Weights of a small class-conditioned image flow-matching model.
Model: arch unet, activation leaky_relu, widths [64, 128, 256, 256].
Training: 15600 steps, batches of 128.
Data: trained on rosettes with rotational symmetry, 97500 training examples.
Rows from block 5 of a small class-conditioned image flow-matching model, named by matrix and row number. Rows with one number belong to one channel. Each number is 128 + 24 x the weight over its row's rms, rounded and kept within 0 to 255. All counts start at 0. Numbers have three digits each. After the name is the row's rms in percent of the matrix's.
After each channel's rows are labels from the 100 images, of 14976 (inputs lightly noised), where the channel reaches its highest value: "patch colour" is the nearest of a few named colours to the mean colour under the peak; "top examples" is what is common among them. Only what is clearly more common there than usual is listed. The data: rosettes with rotational symmetry. In brackets: how many of the 100.
# convs0: first 3x3 conv (model.enc.2.1.convs.0.weight, 256x256x3x3, each kernel summed), inputs 192-255
# convs1: second 3x3 conv (model.enc.2.1.convs.1.weight, 256x256x3x3, transposed, each kernel summed), outputs 192-255

convs0.97 080:149129097111119121121134098150161116113141141145090129140131128136127125092148135082075091153106124116132142168157122138184124098147123131130125150115125140132137141169182159114104157143119140
convs1.97 133:107157097130130176159110134083117095120122129119177138105129133135140149129102133140158152103133129119126118077122151106080142130101130141060121106136135104091111113096123123121120105137120126
patch colour: cyan (44); blue (39)
top examples: cool (88)

convs0.166 107:147124133138167128152139142166172100143145154163128138166134166095143123095164168113107151158095138152122147148165143171170157133169116113144147175151154142131165154132150123111092127146156174
convs1.166 115:090171130141118127125146118119087142126107119097137132087127160168122128166077119133147151076122120075128092101102099106119112140095132123092113104114117133115134116140084127127120104135101112
patch colour: green (37)
top examples: vivid (64)

convs0.186 105:163119139128147120148140129176150103149138156170123140160142167106146129106151170106095150143097128140127137151161134167163145128180116100154136172134169146130171159124137126102098129151154166
convs1.186 099:086155130136117121124139107086094146117101107106133128103119146164122131190084126140173139087117114080125105092114099115103124153085124139093105105114104127118117108131083114140117101129104105
patch colour: green (31)
top examples: cool (57)

convs0.23 101:139143154143146069064134129125150158083125107139077092126122144156142146134140117107126133117135146153144156172140092129137119130137122124164142117122118164136137158150129113186141144088133139
convs1.23 086:085167106119118139145153118124116103144124152109130139122121127120122150148103117171155129081134108087140097077103123106115137121104130117085116111134121086124116105114087128104142056113110103
patch colour: purple (29); blue (28)
top examples: vivid (75)

convs0.15 089:159105133114132104092115127130156100099127110107115087157134107119122099146184106148136078156121131142176135125106112112126146115144122113173129116129115089111084118124154154119139154093133132
convs1.15 116:101140138116106118101078138117121136106105112116083132101133142143138117095100124073132120083138101125119107116150144143143115174143133119129141127137118146132117156126113115161128096111140137
patch colour: brown (69)
top examples: warm (83)

convs0.167 068:154147085108126153131137129139131127115178190167117099126171115172134126151130157142134108124147106146114107107174139144162140141166145118155116148129165079165128158128157123079100164134138158
convs1.167 104:143164126145166121119146138157153101129103129172119121162115171150127157109131135123110159120102162142137155127143146123117105160124122109134132137139185142141143112064124144130094096138118133
patch colour: brown (75)
top examples: warm (84); three-fold (44)

convs0.61 106:131116087077128136127077124108134100071164131147137114143105147111092111102129129114146106160140082123110121114113122112132120098127096112124101134093133116081148126159127117133106134128115105
convs1.61 116:154135114142085122168138110125106148166079107121137148126133130137138143132087109130126129083121139107121122108093115109090107146096115135113126108131100123112087113108110138138120101123133108
patch colour: pink (33); purple (32)
top examples: vivid (50); pastel (41)

convs0.140 093:178126152121132119157099133111109087140120127111142161130117175087134113087107131099131138092110125119122135130101155145099130140117117118152127129136150148087145115046095109128115088152174160
convs1.140 047:131160129139135132151180131163072150151114136129139151136137157151118108163123132128145145095117106095130112127141123126157178147118134136109114098139140130119164122164096111133119101154103113
patch colour: pink (38)
top examples: pastel (53); cool (43)

convs0.242 094:162179162166104120139152119101087143141142129124120148108111167141114186130064141099110172120136158130149111150164132124111151138118139139168113136160143162131141134098110127134119126127110117
convs1.242 090:140114108130146181156103182106126132120164189142123093134149143112150080107111148090130103155178131122116117136114168161116122127130143129085119162157159147098140146113168147135127155135153145
patch colour: cyan (28)
top examples: cool (51); vivid (34)

convs0.91 072:110096127146120151136156123164128107149151138141127113149119114143141110152184151161148114146126175149157147102135115150157169119152115171111135143159116079155104098141181143108142187125139114
convs1.91 090:110147123141183123083099139110145121082118111171122141165140147104136138094131140088127154120118142141125150127150120150128129179171130105103152155104163152100126177107117129145108082100119167
patch colour: brown (89)
top examples: warm (84); three-fold (47)

convs0.218 086:126089101104121123103101099078117106095114085110127102123107103080110112130112117133126096130146123119107150124129127116096130115104107131143102115101114125106118108099129109122137130094110118
convs1.218 133:076147126124103124130180106167089143141123143094123126083136139109108143134085125146123133087124115107147106122115104104145128125136127088093127099124121105117106136149080106127118096145101119
patch colour: purple (31)
top examples: vivid (83); mirrored (79)

convs0.184 114:170133141109145123157133123189156099157136159160127143144140192141134124126143166114100151146110121127120141133135144156168138128176112104147144158146179146135190169148144107098097106163152170
convs1.184 111:080152122129124123113125108089100163111114081111133133116101119162131163176100107143171138094139111070131090114126092117100114127079137135098108099111093118148101102113099137115131110115111085
patch colour: green (56)
top examples: vivid (51)

convs0.33 133:170139126147161155151123136074115115136106125124196171158108133113140143134136137154172147096140137125135139131081177133052183152093158169169139126161152146123153129093143141132136123143177136
convs1.33 078:127170095124085147114129111108099098098119143110148141098142108160114106162126114178178107080168132103108088119106132113121134163109141152119153091130114099134133104131126130102135129113105127
patch colour: cyan (37); green (28)
top examples: vivid (100)

convs0.82 112:106127145151116130135148125117109142164084091041129137107101116123127157139121104143131128109112163125168125112135117099120123115085141129128123107184073118125065081092134146126150106118115104
convs1.82 109:139095107110113162109137133163144114122135147159114103151177126103122102115119133132109111150109115123136130135128159144169172094188081127094136148138156109071132183144137117098116141141128172
patch colour: black (68)
top examples: dark (74); three-fold (41)

convs0.51 104:146122123127129157164114131076112132141114115108174141149088123087141133109133127170176123070139105129147153150111160127073162147067144140153148125174134123111132089073139135135135085132147127
convs1.51 063:110117135131125118052130115168101161112138142110105107112162127130113114140112112115075121096134120138112121121112071078147124116153135077150120106120111122104121142151092093132115096104134145
patch colour: cyan (36); blue (33)
top examples: cool (100)

convs0.226 086:159143161161159090101142118138095135145119115119108138112080137120108122108092133084100160112127162137138135155153096104155111127146117112158115122115147147143174117136111115120128144118135111
convs1.226 074:095131097095094155160082118134126082106109107123131108134139132128132125140111112145168073086110088126103127069110133159121152140125101104137139118128102100103150132118131091089130127152132150
patch colour: cyan (25)
top examples: mirrored (79); vivid (44)

convs0.143 113:201129132132154136158121160143143112138105129122145149152137158122134121093157155128124147123135147139153129148078160137111142127136140121168130139170129143126131096088144139120120124141135135
convs1.143 096:078127133113097114142113141126092140136129115130104098109137135111134139154095124098126099110135103083113120098141129126138105121118119106072107114121119132106139148111114093123143084123115129
patch colour: green (46)
top examples: vivid (59)

convs0.233 065:079129146151150115113119093100148131152102093110125144107113142136117133149099113111080161123106153140158148089116120077107114120112178150071137123143136166095113109113140152125103118129134136
convs1.233 074:166134117116061125078121107121121111105092149140099133137132104106102110152137095134113085096125128127109116146125139121126120099148108099160105115144134094138124146082124124120124123087100130
patch colour: black (56)
top examples: grey (47); pastel (40)

convs0.16 095:111095121096139072062086096101132133082129088117085082110105114096106094103107089077084097122108110149111140161128096128114102125125098092137134133096140139118133120112116116141113133078122121
convs1.16 132:105171118119088156177154114143092117154098132091123145103134142123117145147091122161132137073142117096149103086098129110131149120122125109101132118137118111121119114128089121105137078152116115
patch colour: purple (38)
top examples: vivid (73)

convs0.43 094:174135138155155173166126146084127127149109104119177143154097141093144146117147146167164131093137144128157143129118174129072169138086149147165139136178145134121132101056125133137130078134150125
convs1.43 081:114095142121108106083130087145103140100128147112116124109138135110097145122083137104070148091107093097123129125137087107154120126147120080118132101086129120104131157140108068126103105106094112
patch colour: brown (88)
top examples: earthy (94)

convs0.171 078:156138123128159137165124152173173113146134151160143144186141172092155117100169178113094149140117133138126175132144158158157147144162116102129161189129164125150179138117150130128102127149181187
convs1.171 090:114172127142115109126152102101087134133120118109107127106105163156103154190097128143165161078112119084130101133103076103109118157094113137098093095109097162125117100140069140128111108130111102
patch colour: green (56)
top examples: vivid (86)

convs0.199 091:140146108105148140092113131059139140071141134164151116121114085143136145125158136142157119118156131132110123159129144122114139124103140155153119117126135122120124147131144126131147146100127128
convs1.199 096:080144152151121113145186094163105147163124128095118129100132145114108158113091130146108165105087138120150112106113116107129098125123118107101124091137114102126092127129096109130121092127110108
patch colour: purple (31); blue (26)
top examples: vivid (77)

convs0.172 070:083128117109135157120137134129149150130124143111130098099158107112163115141146133157156127101125142124154128138148145139145134106143123129104173140171112097126092127090156153155179137122135151
convs1.172 101:134158099130145116149118137181165102140122139178108113167132186108115124123146158097128117146116113151112159150150137130170111134172113104133121159102183152108144165124144121124086105175154145
patch colour: brown (66)
top examples: warm (67)

convs0.88 078:103079110116133088071117128130152104085141135137095099111132114135111151114127132089079109141115114151114132163167117121164119136162105113121128148119145122122126166159141128129120169113122141
convs1.88 093:102173129135109137161184149145119126159120110125130158111141142151146147131105121166116163089118143101155115127107126125131133096130122119081159105140124108130111102115102117119152086131110106
patch colour: pink (25)
top examples: grey (69)

convs0.182 091:194117141126159129148133131190162095154137160166132136178139171113135105100169161125115143142116128140131141160147146171163165141177116112165137167152156136142170155132146121106081132138150169
convs1.182 087:106169133131127115130155128085086143108106089112108115114116163175123174184086135115151148096124107067141101117100090115092093136101135112088100114118120152121122101130065136127120098134109103
patch colour: green (42)
top examples: vivid (47); cool (33)

convs0.248 107:150134141136147079080107105100132142109099086137105114136101107118122125124138091109112110098119160130109110170128090123094091095115110126169115102118116131112132115104104120125121103070113103
convs1.248 121:140156141128097162171117120107110063150105146109114121124130169108131145126083152123098135101114128123121126083115135126118119152129112089109125141125137114086133153109103109124113092168136141
patch colour: blue (50)
top examples: cool (43)

convs0.47 102:169109091131135156152105122105123093114096117108176145151082114078101121105144148144125122116132136081116126104092173094090164126089126158129103116131125109097123097103143115112132119145126104
convs1.47 110:092148128106108105113127096111076162103106122073112099090127131091114140112080109083117134094119080123136122110108081105112087110117123065084111082108107132108091128130073077165114074116130110
patch colour: pink (26)
top examples: vivid (60); pastel (37)

convs0.102 124:142135106118150166155122143126170074127147144172170145156135148149143133120167187126128139156118102144098153120142166151124161147159127141104130174113177103118168171136151120105108137159152161
convs1.102 117:090134137146146082101153085123118163105125105121110135103100120171141168137114115135096143114108121119125117129150098103087083138085141117116111104133114127139119111111116130127135126097113093
patch colour: brown (67)
top examples: dark (83)

convs0.175 098:177142143126131127168117129181156106167132150148138145140126169140130125117148164143106148141100156138138152158132148145174161126174115114173135165156156144138173172156145128121106123173148164
convs1.175 114:081159124127114124121142107106107153132113089118115125121119132153152181177104094138143147098133108079130105107150094120099088141091140122086123116118105115140097115092102133110128099118118116
patch colour: green (49)
top examples: vivid (48)

convs0.245 099:120131107089129121103098098128138123070171140161130106130134147133105084089123114098083111161106097130077137150098121088142108107145107102097115145050151119094163150175155140116094181129127132
convs1.245 112:160157130145110130148100108113081117165061109109105139131128139150128133130114114102145140095130146113123099076094125120076106128095114126117141097152122131134112109100095141134120092118095112
patch colour: blue (32)
top examples: cool (38); grey (34)